Weights of a small sound classifier.
Model: 9.59M parameters, arch transformer, norm rmsnorm, width 384.
Training: nadamw at rate 0.00098, 14000 steps, batches of 256, held-out accuracy 83%.
Rows from block 2 of a small sound classifier, named by matrix and row number. Rows with one number belong to one neuron. Each number is 500 + 25 x the weight over its row's rms, rounded and kept within 0 to 999. All counts start at 0. Numbers have three digits each.
Before each neuron's rows are labels from the 100 clips, of 14848, where the neuron reaches its highest value: "top examples" is what is common among them. Only what is clearly more common there than usual is listed. The data: simulated sounds of rotating machines with and without faults.
# fc1: MLP up (model.blocks.2.mlp.fc1.weight, 768x384), inputs 192-383
# fc2: MLP down (model.blocks.2.mlp.fc2.weight, 384x768, transposed), outputs 192-383

top examples: speed: fast; turbine
fc1.135:519457502501577545494507491521491492452523537483527466503520528488480502479480601461505492515498525454471502473542542471500502538515511501500518520477521524493506466485527486498514475506494492509508492504519499520461504518516497490490479501491533499494512466525477480469523487493485480480503501517505513520495526510477501520581485508459475433496475526513535512505546513529510496557494512457502533477524473493525497470473475452522456496454482511499532483473554468493501487542504494510484512546466554508490502482481521515488499506490507513502511485514456521505465483497499506524
fc2.135:500472486494548538498508488518487520450501550483532483484468513493455504463474528479515505563473521502492484496528518494509500525496474568499494509498482500484474480484500469515502495496464501495507509482541468519490500512502477498475481493486499458509502496521484495483527501479493476499487485551495478504499536515451435499535444525473475476463517491522512518533536509540480460524492501476511522478557489505514510461432489463509506487456481500486542455446519531499489493494511490523508532537471527517466529485537522490484513474503476482482509493496490491497494446511504500544

top examples: piston engine
fc1.42:442539486521469517531478511516496533527509495506525504543493502489510442533496486529490534479474530478507524515497487480485460499499515492445527461511492474490476487523523526435508499499553483479487545520483518495508477461515473523464491538446509499506529516475449506536496484534533498458511534460517491477492486509513523471468527526479515519504485519519504508558493508505518505489505537504493477506499482489459494511524497547508481482535494525499498497497548505491491539502474503490547528500471467545480491477557535509512532480505503478491522545500500513467487523520554497479
fc2.42:469539516503477483534523498500539494519510476535481525551495477513546486527504476507441504464543508522514519495496469522510488477543544538483511495498548546498459554504495510522521512507528518517504533516495545471504472487513531552515502523493499529513517493478522488536501497511533513513493494485514523474513473479517490508485517501517531560539507486528502475493486496484521451504527517520472507511467552546507487547534514527548562492536530535521468491537482544513492489491492522471495503488517503522511488493483504563540525503454524491493498503498541513473509537487475506504

top examples: speed: slow; gearbox
fc1.537:529481549461482452508483551504474507538488537477467487533504514510479519496507458517481471512512479532496458536474521569475523506493500510489468549489505509488514533439496489528522512515445500493445521425487495508512481498448507475504503516545518492499518478491468503529501487475503502506506523515522509503531500498497489494487529549523483527517506470504508524489475515506486490427501490495515491491491522527509502497499495500500534508532482538478516537513480550484509502464495492496461484511493433481483523499476474481492466519503475515504452523481565474557510496497504530513
fc2.537:503507508538455473473517535536481467533483549479512479476452506516487468489486485513511484479486536521474479530458544518456527508464476575469510468502473543456487511480495527525504534492494539537471494485492493471535531525472497538482514484461477499471494480487479447497457487489502508513513504483546539472452500512500439486477531498522490507492515466517527509521455488500492442454517482489506454449502528521485507497523499514514452521503492512502495534512475474488488535524523470525458514490487462456460499508492466517488532491483501508470465537509509483453497491503505531482

top examples: electric motor; speed: slow
fc1.702:468528464544464482496518495561504482457492470488533489478484516522481514477490510488479474472523567523520504498507491511508515466483490443495483531484492491488492474527514507499500517557501495502509485510497514454497496510495511501534504462554487526467528506504506489479521542477504538496483461497485486518477541510476551537518511514516510496439516493530501484521470510513446553512456487502491483493524467435516498486496518452521499478484473456479472518516512453467488489493502495460517456489527511523486498468502499537488481522446454473519486484466480505475492451507481486473
fc2.702:484494507481498489520538510425468476507528519504473527493472426495494483549502501488482505499504462485473478480512520512518514484562522433500497480454541515483471536501470469456488528455513484514491492507485500521508489479495509484499514463459515477508477409513517526513511468480504490541474492489498496504496528528513527525485518453511508514497452497483476485499497479498516527487521491470488506505491495490560526518515478520553505504556488488524525512538488548482479457468483515527499487468528493500534483455481487503504508464485563528473486510548541516504521528507492480509

top examples: electric motor; speed: slow
fc1.504:499504494538495474472501500571477492462500490507578459469481511534517503499522491492436475454488541506517540477501525498519500469467476467497495505485500530516471507527549477503521480542489484494502485511510538466493510498495518504518526455510490493470524502462485458500510540480486518496515486516500481504531477484489515546499509530502511486474557513572525472475485523492465513498472515521496492512510465488510495471493500495500491537493505484494453503489478429493480492519482505461456466475550549503509492498490485479508492531481460463469516502495471509490488493473487543498
fc2.504:493510486451513498528531470459482495495523511524478524512509488455523511528492503503490508496517478477528485458536484464523476474529534509540486494473533500495469536530495484469468496480538465494527495533495530524466466459538532490527523462517502477500476481506547534499503507479482484527468465516470484525519525494512486531496489450501542513531488528500470485470503472489541478523518510505473530525492502494519502518499502519544508478526520516521504484514504569517508458505484551481522503468530527511534483493497529513547502479490529497475525480541492533507523511486467461508

top examples: pump; speed: fast; muffled (low-pass)
fc1.529:557486499514491503502497512533518462478467475518470492525519506517504506523480468489484485491591504489510451497510515514501511527506525483515450494482542505497450498489462509514492485456520516498516514493494470521509460503455529465568465506512530498550511463542510498519537495466510492465462479503503515522472517504473521475547504522502472520453441463493509505487505531535523532528480479509533500453547500490502520513494516526522541498552464510547529515469498508500512500482489507512543522475465486514479525482493489558511479499486497512522471488471499478466496482489475517509
fc2.529:508514491497463465499500484510462500517504502508501503508493512477535502538496463517466512481512488510500499493501521483494494463482518518531532485498510526453485546489524501520471516510529509506514499519464566498535501489511543528528539506473515507515503491481532520502497526492478525513508509484505501477549464445536513502446509473521506516541522500484453492518467500433471502486493483506496504488449508517477529528516518532459460527531519485523481517527463521495511512498471511478480478462544500488492499507456486501547536548488506482512496498514525530492515552485459512469

top examples: speed: fast; fan
fc1.366:525519507496479528497441489467517493513493495502477529515488476475489482474477527509494489503489492496521468535469472516488529516508542489483526450480511527470465491494496494483449514464517552516458483471497482456542509515486503530517492504524493486505474479562524548465456463529517459537455473433518496508437519537507516521509535469517508472487463491450472473539533512483478519512519445471500465478515498486490554537503483475514456493500480502481485492498525473493475496511529469508473502517467484496541519487518495487524527466497552465496453528516493511497448485505505455537
fc2.366:543460488497530543511521478460476454477508510499506533461506471509469494498466550459507507522510504516508460482533488484500510534494473463461465459501510520503504488511489470512488537489513504526515535516533490514491531524522474520495461498473551473514492496552501453491479501484475485540463465533488500491474537497467548490561484522476507482496464526538535510490532486555512522539525505495480522493535486529498488474466518482502483492486493515504519460478538496502515471502532517512489541542472535502519512497529521483485447473499504521489522494531486505472491461519525465533

top examples: fan; quiet level
fc1.516:508537522496491516545499521525549498513517510553505557539499516511569499505515489483525505511522487551517505524519477495495524544504494538494545527486475499502514530559555490535511493527569508447525526511482521494503522499492528491474493535519514520484483513514521507518495497491497506488537503534474494490518486466502467471496468499525531549553506491491496518497474504482497467559535544533467534507485535539490458503473512515487544529544554554502483463513502520482494497506538528510536523503519535513522473490527558527534539494517507500501501472490525493484522524520534508502
fc2.516:483504476529489502480528462507515506490505494528531524506502496510513539516473498492486500488554500514518501490522529473501525483494520619503480496571525543446521521524489493538463508532531533539526511535513527451509498497547518530544492479477488527517500490478533519518482523497503523542512477505495503534497458482540435511494509475517519518532496513529495456518505510463522403510537519529472507496498508518459505478497529499448465502522526521532489491487509491499521525505512525471491491484521515476503535490521509514522492506458530512508534497510518545490493531519479484503

top examples: pump
fc1.443:534484480497506472514519509518470456486446466508497488496507501513517500527499486495493457516577490491507483510477529538514497513526479507496465521485544494490465506484493515493490492458507485486493513481499482536494454469418513500538474496551509510529493523529489483563496501457466497475465453493503498544540531493480509482553513531480480517472453452506471477463506514498503511515472498529502525477549487487500518497487518539506551519536464502549534509513492517513514486454473512483574524497476440511489485474498483503498472497520472450540485520499550491483520469489509516489
fc2.443:485538509515470446476513500526489501538492529515515519502518496507530529536505457529472531473527480513498488501484541507481503462526514485509512457500510505470492551507485515511515519506517503513515500521459540482542515491497544531521557495467482543521522500470525520521485506506519527505516492485519524496513468477537526513450534489554500554532537496497472482486442474470491519486512507536498486519472518519487520540539537550492496511549528504528465533541455516518530529492466513470495498447530489492501501527446477525529525513473507495514501523491527506481537538488483519457

top examples: speed: medium; electric motor
fc1.567:476521503538504522505493549522518540553509534515495507498514544491512486465515462541523539480502500515437520523493511495537515485511498437490495519512536507510516458549538511471498488554526487529481484531509438533459523506500467512501479510512424503434481560512517504536487514532513490514509519458510471504446511489528538491484489516491507528459511500499554515507469512465511560485488469500499532472524502468494521510502468510508499512525538497478508525465494508535506508514503504490560477495495476546476497487519511551505495507488516524525483470536533468487542525539495478479
fc2.567:530484521480504512520471537473508484506496451490489479525479496513508505468521512487505531498488473517500495514499460513509494534493496378477523505461494465552513456493510493495536497494480473468476515466524479522466497516485482445495499505500535510500491500524466494516522472489514469508497512497482477489492505451487620491524503521486477480498478525510537516498514522504517604500514514502517504529493494515525469484494514490513524504481482506473492497488520509475486455485510473513513514529463505514506490511516515495467511514529492489499504506484507481535471483488546487503

top examples: speed: slow; turbine
fc1.635:504471534489477468501494551497467519529501521452492469525504514527498503500528467530490505502466492487477481525453518567482515519498497503502481525493484490485511516438492521510536514510450507491447527423476505515530499509443478476490510517515493503502537479490454480523505489482512491491501559498544513491523486499502500470485523506514482502486493481486509531515474538502457497417489506463505469506477502496508504503508480508496509514503464508482510535517484509500504522465505438510460484511504422501503517498472470488466507523496493516521464547464526477531509524499503544487
fc2.635:505509532521454476488498548524485501535484524480511450488454540515499490491497489516520494497474526522479493534445516538467511516492480569482523510509454515469481502477479542522520522508462535529462499474491480496540522524459497524484508499482463510482501512479466469490479494500537504500529522464545537473473489503493442478481533512512483508493527463508524522501456503500501441459506480509532441465503535500490504493537498502496492526482489498471489552512460483494486532501505468517452498503477453491453497526499458517476526494489468502487449532476501470472503505490520549480

top examples: compressor
fc1.27:544488495519516500501530496540497471506519538449508513510539472487467511543479459507515502466557523470507446463515511496460494480520522495519486485475510498519470508473502484454491491458508508501543479513485506511520499502462515513542481489473530488548526461508498500527534507471511526476505507500512540531487517500509509502508528487546462529478473497501503503460497473534500509478492507489540502501497459518513496484520531567524479494578505501544503517492496535507524543508486497483493521452489483498477548473446490498505455504483512509519500521501490484464559459502493499519
fc2.27:498540504448483466498492497537461508506468524500464471486449544463534509524491478509465506502485481479469499479493545495492517457506504540541529487454506493470475525487533509491478466508515502486514455517470530517513485465497541493521539508520486522520509449493510546459517496471491491495487501489514480457523486496525439519453521526499520492472534473479472517536472504488467490504474446473500493473479490499509547539510483495505458498502493466517514500529479502508488510465465511524491505449523506527468512494450491519530573503537467503504489501464469523530495510444464516507

top examples: speed: medium; text has "speed"; electric motor
fc1.19:529542482535505524502520490499520532515507539510489532487494448462488516496512473579551478482521502493455530528500520516555497512530509451528493482522504495549525454517480541487466461531508538491513518518501486453501510502495511538518493490513474488495490527551512576482482502514555465540518500472517462511500502530496548491477516487499535490445450517503495481504500517481521557476521486509497488472515497439459505503514480498512500488513508462526535537460508504502521515492497489453537488489520460562460502439516513514475474449525520495543480486516487496492497466531477467494
fc2.19:520482513485531511515491502453517477486526452509489500532500487510512522478523519483502548527499460491514498489524472483537489534493500392489526500464505461568517439504522477478539490493487477473495522489514486547459497519507508456488503505495541520532489522512486486527531468493483471496496500511450491498514497457491608483537492497472478478494513538510514516499531513509518581516496524506505538537495487520536464496485510491497519502480491499490514477476534507487495436502506501516541521524472520539528487516522529492476514503514497488502527497512510503526469480508537474504

top examples: piston engine; speed: slow
fc1.33:478475466502500497478508507485470510516510480469505481502491490467470519498533519551498454500453524466530547508508529483522479466494475484506499524541486507525542487536514490447505495501483497512496449519481494462471545494523452456471551459516511514485500523497509503513508528511484530524482539513496498511502509516511507545498490520472472452481483486474481522528521490540468508479494467463511499507500454464493477490505439488487495540465485500489522498523499490519526522476494479515526433505518509490514481513510484449452487515502481513539540520510484494540535492454487469489
fc2.33:512489505517510477444513501466514524483460522487465494479571464484473522493498497511547483540501495480500515488510503487484487479508484489538472525520510485509546487507458526475492499522497474495500482504476473532495488504498502473488528511551510479465493485500509543471476504512514525495501489509506519539513521549464468487482493495523477485466495487449480517499481486485522508506484474504507485498536507446502501519525473495475518483459498479503487517509464467509547541501477503482509483474522515430481487546467461464494447508521465500564503483495483487502520480537502512474

top examples: compressor; speed: fast
fc1.129:520503466516501510535516516513495481515490545492543511498538448537475489547463504488510495502579504524516500521513516489489561546500485507457489470483509510540505499507483501499489534486547516521517550501482478520539504521458488539529472485466556475530497506549494495516510490493504476464502504503489513531470496513516507508534526529531527514513454492491484500498493502524521506516528527504546488506508486525483510476496541549481494490571484504533519489469502518485515553501542493528548538510466469491528516498511498501478470445519496459572498520523538505449535487547559488509
fc2.129:508513518417482478478489492480522513508530486530453519518514515483525512509505476512489472506512500516531480499495491492478490479449493588534511537475497539488522540529476478542533487527503513503505498515479542475526488511528505473515516518560515531495493477483526508481512520500486521498516500524498505488477488489530432495473501478525506520559519539477482541516485485515475434503512492502493500508497565520503443523498509508465505508507525525503487512520467541492533482501498506489463473467549498470526549528482517471522498529484499572522496489477511503521521497492461521493

top examples: piston engine; state: normal
fc1.496:476520505500494543532480502515453502515496529448484489489510520482488443508508532542518516477484505496462484511525506468498510495529476493480524497534503520466520490520465510452489505478542493510500485535490487502476536512511443512524484503459512474509520492546483509514510531495532534529486525503522478508473534479506524524529518493496489515517416473464511508508536474507531506501539491480506541491493456518491486475492505559529476524541504463511518490501520526499492502478519512525538492493469533527482508488505532482475485463484521484498551529490503473511556546495514424530
fc2.496:502497479483527530494508454494516523459494482535461514503508525466491522497481520470490455512510546473519515462534493462525486490496512552535474523503541521485495491534505482496483469515526458494536489530510523511466485492547506505517486519550495482473470507511534495462522518505466507482473457537476468510507529515492436501521460514486535494491498530507493503480521504477500449554474492495453541487518519488507517495482482485503511481483512509516508456493521482513507468529506533492504494500524551493510489510515530513526485498499492525497526442503470528485498477518478486509

top examples: electric motor; speed: slow
fc1.699:529509487509507521482481479509470506483505492548501495546516546507512520530518500499476443488517552536560484492500503482507477487479505468496517517487520517471513510501521504477487495482456528537497535480476523521491497533503517484540522486527489490493523512501542542472466507468524516514523520502514509521501495580493509496473494528511501513484532504514469492538495535505496541485475494518489507466523449441464503513531477495509493522507503525491487536486499479505507556564475500472512443504499529499518482457462479505519479521480441471469483467505507533508533504487531526504
fc2.699:488519507505475469531509499475503481549495444506477490540507503500524539524526483490461513486536454490509485497509472498494459492490517401496514505472527473540500518519509494475519521467516472489506513513475503515491498472499553466514515526513502537501480511479536498540517466508502515500497494474472483545546468437517587487476526505517495509511507533489478490480477507481486568499490479518490529547462482502509499532508532532508526500533511532515484490514504535516505431488470527491533492470500475496526483508472500500518529534491478497512502482499523490532516527464511488492

top examples: electric motor; thin (high-pass)
fc1.262:514464523532526499481475512555541497498515496519492490495553495557526508489546486517477469513464522516497515498513514466490495529492506488504501520510499486503477474502520514529528469581489455472531471476495506524475491475501490502503489513536447490469503513456471499504497548488494490489464497530493522487537516518463508494520462505501484510489494520500511518470500470492501513520457547525523499488495485466455473504505461488499520504479527492499515506506477491484517503465473490495512500515494520511491524493509503518513502532554500498527499446520489497472483498508500548495
fc2.262:511446480471536535488516489478474503453492533482495490456503475481455484486463556463552490539473494488485439486532492475500530522488480505518473491488486508476511476496458480503467532462488489498501511499524471517482511530513480495483458491467520457494481460536485500469501480471473464498479483521488491471462544535464485489539485507463507466458453510490507506530540506530497499527488476446500527467527462481530515464479493470492475473468462460513556467465530492468478493517533501533494529533487510508505521499535508471475473480490508506515517506522474510511471462511488468512

top examples: gearbox; electric motor
fc1.304:505489526506501501441464485479534523478501450539489508523465534489514519476476489494502480504458495489523515496494484481532471451481499493520493526519495523526509500518493481509502450505461487491518481515503521521472486498546501488503501515510438505469468536454538473467517464511472500479520487492486493504492481538506494493469480512482512496497561547534503501484491531481477510503467492519491497514520525485519506540512474455478511491445513486472482507474496458513466506527481511482448493493531523450522517525495495525547492524506499529463499456510462537503437493501446525499
fc2.304:485515463465497512531506441507496505503517541518473513496518507443511476524518480516485473487512505435519517447525489456495474468505516524558478481487515470492488525530485500435457472478521509478556452551479530493505474445542516476526504514526504495502494492483527524504517526507499520482482489500485499476521499516512454517483492480502536505501502490481457497493500482487494479507476499503472522500487475479486525521495482512510497460520512480529506495495493523524512522497462548479498488476515516510506495471492500497534494459485505525511527464495483549510522497484454488518

top examples: electric motor; speed: medium
fc1.621:497507517551490492491490521525519510513468507515496500485529482497579461491528442520507514439492464503461480520461536503507522491526503457496503493531549473526500494499482555499461474530503488484497500480495508480486492496472511520509500512475456504512502526476522521579489516477542485487497482501537470470535473528469534494484495550481522550469515474484501465494469510474509540487488496520500499472460516482465534527516488506503529511497543459492514519443476465509478526454474491508528526472476491543471507513505465535511497478498514500463523471494523475519468497520496506500
fc2.621:500489488437506491516475499472491518491514462487498474512511504477498533511505503532533549514476465492513491503515510482499476526467460450498523488496463461548549473512522490496517481475443478438490482485501474533473520481506491456497528494510514496533497527534491532470534480513490469490542507491469471536531524485493537512509507506503484492491463535474509507494508512498495556489497496496514523560487497471510475486490507492499514494468474486497535504502501525503497449480507496540544508500503482522519494500525522485487527512545484500526507493480490500565502491491522461485

top examples: fan; rattle
fc1.460:486538494508485493539507544521541528534499485531528541539477485527545478492495500488485505484546499531518517509507509507522522526516504517473539509494516523522528512568541502525509508542542483485497532513487518477502520527525514510490502548507518533498496530489519467538507490497520504488546506517510483498497481465524489489498514540516546573553527518512496482487456529498499479538514525522477513505481538515463474522495510502495529539558550524476468493503495514499507488518536511481552529510502509514525497509550556527533530473493487484495493516517522518488485523517539510484
fc2.460:488500513508493484469538489500504505503516501529517523529492481540508518507492500503488511480532504553497510507509524501517538509501484649491482515540533583492515532517529487571530513543524516530495534513514515466503498517523511547516504479470494534486532493482517507528481508507516514546505488513500506518481469493527423498488520471504506530535506504540519469515502493489529375488570539533473500487503547550468463501506544499497499505506541550512489498504502509501518515493527497489491496495518513491503517508501515521505522513474531531485500510529541505478490518509502501494

top examples: electric motor
fc1.357:508502525436506488476526494476525505493496517512465536483501471464474541522520501496548494544487466487503491499507501480468471473509455573548471469499478490532515527517466504523506525501461489491542499518489519513529497474526524473499512492528505524519477508501517491470531466498487510481532510541477488501520503511498419506462500503516500479530523501481460514496474474534510438497491512557530491566487522505527491478497530497481532466465498478502499503526443538533557497471472526498488516461510501471485497527489477462493479489552484528537493478475493518501527508497484511500
fc2.357:478509481525488490485518488557495527485466566482496491478511507498476465515476493498504440494503543488498505495494520491482524484509507586521439491558503556431494530501484518499459504511507503506499467513480490465519512499496501543497499527486469486475502475474494501483472527511514531466513492490544512513494510575504408504480502505518505506473493458491488478506481500478475427494489486482489481458513507470473542507507491513496494490513507474507505514513480476512487584503498491484461478484522491469479491475485465512510500476480473531503487497490503507462514495516460513487

top examples: electric motor; speed: medium
fc1.424:538506509527499469489480474527498505469481493547496512496483521514513521507496484463458484484528499524511456464498494474495494468497499487500480486472510500499499494495502482532507469501467486513526473518501549470473488535515537483528520492484476519468489502461545481458506482441497480530530485503480485497496478516485494510475498494506538505497568521544505463499470521466471504497476498539498492504459496464503493516504508464502486497480517490491464501457483476479483484546469517461441485461503526466491511494492484515540488480447450498457487481487479527508467498477477548462
fc2.424:478538481482480476550501481545458489522514524518497507507497514479545492548511475521463525461529503481520480474498504494491491451520545521525514480475522484456459549519518527468466498463530517506526492539478534489510483452518537526538520487487486503534520492482527536514510533499512504514494493479495516483537486481537479527473507490517520533516530495502470477511484497477506491501498490521485507506461492510468539529517518536524491510544519507532482505535482541528509500492466538478515495452542495515528503482481507535547528504474505464479511498496511521503534534461470492504

top examples: pump; state: normal; text has "speed"; speed: medium
fc1.522:486512481494492520547493493532492481503496510529491489527510496498547472548509458485494496499554500463503480487501517500484492531507549509500502486473526468473454496503506510459480499459533491474518534513483491510527449462476526509519465540506520513534519489515476498556526509470514483438477500480491516478517509488482497462534507485492493508494451467491460506480501494506519502523482517467531499491521485493493503493492502560505524480581465523555544475497526532508510517480489502520545543480464445542481501451516523522496517499519496478563500520488534495463510496509515524512
fc2.522:475541487508476467496518472508544518515490485541486535503515506477539545540508462529470516469523475486510519474501511489509464455540511518530529472486528493504480529526504509485493477508535492512532484545474550508514487474517544517530532500514479524520506512464542536506502517504503516510491484496504486503536473476533489538452513498528531536525535508492460484467464487468509488501488506524457507525471512516506514543532511533489508500524545504542469508525470514535533509482459533454517483444546509505505490509458488543546531500485508501527508488488508528492528521470459507479

top examples: speed: slow; speed change: steady; turbine; machine: compressor
fc1.305:488500527526502529477502498452478499491487502486529492507523465520513474504498489494525478506516519484537506507491468550503520479514507457453494514517528522518486510464467498500511525504485512567486530472471490519521507522482507510502477514513533480483534504513515500542468530517540493509471456500549525535518489560506548494490501523534502529517482518508514509515516503534510542470543491495475467466515510511485521534485474525485516532540507534541489512501489505490483553516517497492460489506466498467555516530446444519523466478458531468486522513519530460501507511517488483530
fc2.305:509510510478514493512472505503508497505508462536517507501509497515540558507521484517501579516501449490538482474517507496522489492519502430522544486461518450572501457526535483469514496503504468463520503498506505551498516496496519458524511485530508524525533520516518526524556508474497485494496493506463488545542514438505579527514498506512510514505560542500495518485506501490504577512494527533498519573487464522549493502483524515483496504507499490523494485514493537528524430511496520498558552493498507555517512541528513518509534528537503477515526507496502514523513503488510499502

top examples: piston engine
fc1.416:484519472512501550507494475482457508529504555477477512529508491485459461529483504500500520490514536513513474510536477476475506495507516498474511478510533511471481501503451524460501529464540524527528542533491495530500498529513475530522498527444520486524532512515492523538505522506544491520517517507508518511460514530502524511496523520518526527504452493501520518533528471527540508496548497497525518461512455521466497505505539583510489490558514533502513487489520537505512524536499509494544535498443518520486502498491556506524489455479527487500528527518480489483558513521571479546
fc2.416:489525471502508491489483458512513510496495478533478541520486508475529483523509496476447466487520524496517523464528478474509478470506518567506466487508551534482469527527532486507496478494546482501533512533486538480485479471542529533523501497519488509500478499486534496492493516521480510496490458513482494504528490494527428513497506482506553519543511522506468492479498498471504432535495503519445524509474529519493507517495500507533506498521519527521470472515504498514512483520498551477491502485533535499524476503492521520546510487491496510480514470503504527475498507480465482499

top examples: pump; state: normal; speed: medium
fc1.390:501495533501480470494500506499501500508486477517468470581502523498509498516504468510494472476547528502518514526487497521501478524491504501495486520531512523551519501511499506518542488492505480464442540500502497515488479503486499509498493508524532512519539517484513514531543469501528483452497545513539562490487482520470504465487494530504478523473499511526497509483484518483505510485491530496526490483541525498518474496535500495559565488539529517485472535501511468519478515507517483508514483507512475532477491488496501539472489559483495501482468467465549482464477517509537514521
fc2.390:491519515527449470489498530492490474547508502481518505481503463527464508524545484508497483501494501542514455526453535529447493504491474550475487463514492525494519517503513528523542566499499500532474506484489485467542546531475510522488498477477485516502513477500478468519461502516510540540516491481513505492483515508516475492492538462528512527513481505485513469517476457531506454459523478535540458532486525525500482512525544530520498497517521508490484523528465534516540442509516486501483517501479458456496484524494477490495485479489489491490473534516551479458516506485516508487

top examples: compressor; speed: slow
fc1.105:528524541460519492510523511450491520510478530516464533530518477480468513479502501530512485506511526572479525525516451474478515500496471535529496499540517507518540514517470487553502535520486492506542497536491494517506482503516500484461496555507489503496473543510534534532494504477525503498545490568486489468475522511518465461477484577504538526535521494513522526505500454523549475507525531529486533498512528509500518457495498498471538516477527523456497498529478543501535523499477547456539513463495524499489545526474490502491447499494483537545508474487531495516536489536507490511
fc2.105:457491482555514506473515481529502503464456495500510474474467487520473479510448522456504477510486492493472522499487521486506521493494499590481461474563511528440505504474470511519488527507505497510494512497516473465519533498488489540479472473453481479510494467487487489483478492558500489469475483476549515514471478537492421485495499471486491489448490470506492464512503539458478430518495468464496492445521516465497543478495490486487487469503487478497491481485502421496447553515528489536478491510492495500471478495513475494488509498503518485496499505486491506464470507526494500478

top examples: piston engine; muffled (low-pass)
fc1.237:498507500490533537507503500521463508469515534451495486504536483505475477495475563521486512481491519481444496505564495459511511515523482498501486493527529535519501485514468474477501507480524501494506480538522491505446499533522456499491483493452515473474535479539507512488506550478530511509491520520515492489475553497493510516536489507483476522511401472498528488503537486504551498527532521475517547473486461515511480458473477526550470526522517485493521483498534505491490484504482503499508506498493567497488513507486552499478470474482499501491543517487482482529519485519496442533
fc2.237:497489481506542544527515461509495499453504498523509503500501515490475497476469533463496505540500536478503511486553502468536494524491511540503506514494532503469480460509522479506488489512511462482527523504542483511474502501540496518500467520510491482475490513528511479487515490505476483500473462539469469492506529501453473480534455511475517476480505515540510509542535522505502481554481514477472548479541493477500513470467498474514514472474486518500527441466539490507485463536523514506522549525488553539485496469543537520503491504514502494488526466509476524469487463519497489533

top examples: gearbox
fc1.159:528507520456487500514509539482442516507499524459470493514499489531451491499482486506530504523487500518492472534496495527473531523493477541500460491481478499501530485468478503539512546504442514496477528442490495536527478525485495482507465520515514485522507503527450505513495478481531479500543547509487493484503513497514466466471515533507500490513475503485518522529486506534522471459508508509550479510496505507532509460487525475489494500476461474494525534519481546496520518472506493513471501508482449494469518494509489481458466497539480519537472532472503509512488507500526501501
fc2.159:483495466555501508468532513568496513474478549503536486464488512518473479497460511484510474500495550507483498511487539511501503495482504589493475486575485562432500510482482507526476506526492505530502489488504479457514525505476487555492481509473470494467497495490489480482463525529499502478518490501531505508489498547486423509494499519508505507473519464515502480511491508468468435488486484488486476461517514478465544489489500493487466501486505476505504504490486450507469566543513476494463509509499483481473528496509472519497485483495493495481494498493490502446497498531486525496

top examples: gearbox
fc1.245:513523521445476485500486499454490507507498515500449534541512487499491513497525465509535489517533500532537491542510442517480501506463494551515451489521491486524525535526464464564502538486471508487491549502481511493543486525518512488480501542524512500511482524503528515496505472476504501492558499536460503489515498476501448489470474517528506504541490509480478516494466519542513469500509545522488487531509563511524451471502509482471570476535498520474495501539472563514550506466526512493489486477516486484494542485506520482477470493508484537529484489484519494477532530525515508513
fc2.245:473491468550490507463550495540499493480486548487521504478484504503470466498438511485509452491485554488477524511493544496510514501500483589479476481568507567430525520487494510528471517527508504543511482507494495435501530509506492568497481491449479499479492473488480465477471521528507527499490483499538509481471511541493425498488505492491491487478480473519510484500481485473504434497510481485485481456509495479454514494499492490512452499498497493503501508494488414496482566528521493505457492496503505466470503493499479509487490489486523521478495496508474497445493506524487491497

top examples: speed: slow; gearbox; thin (high-pass)
fc1.191:477512503503495497487497494473533532492504428510495468521473525441513529465487501520524498502436498487530570506495496484544479454490499476506532535560488513535512482525513503485487457516479471488498484535498466497469520464530493465468511491533464496502483509480523519489496485524497511462498475475492468506514489515480498507477473543463498483482540496515470508492502526477495523492460475495461492499510536482507500525497439468480508540426527498464449498515502452526448509514502504508486471480531527499503485532500474504520519524537482530448514474483491484518477489501447483493
fc2.191:495505484498518507477478482495516536488510538505477523484547511453502494515517492523508481514485514457522518472510452470490463464509503551542507523513506456493500501524488511451466467519531482514533461540470516529492453466523505474512516518538488465477492484495519540474484534513495531470492495516495501537515522540503416525491488474509516493505491502456461518510498452500511448507474489509508500512505473475509511507482453511509477481500514481521505503506484518525550529527447527462513483471521523484507488503472506488528463490505504510543524472492477523503543504490481483508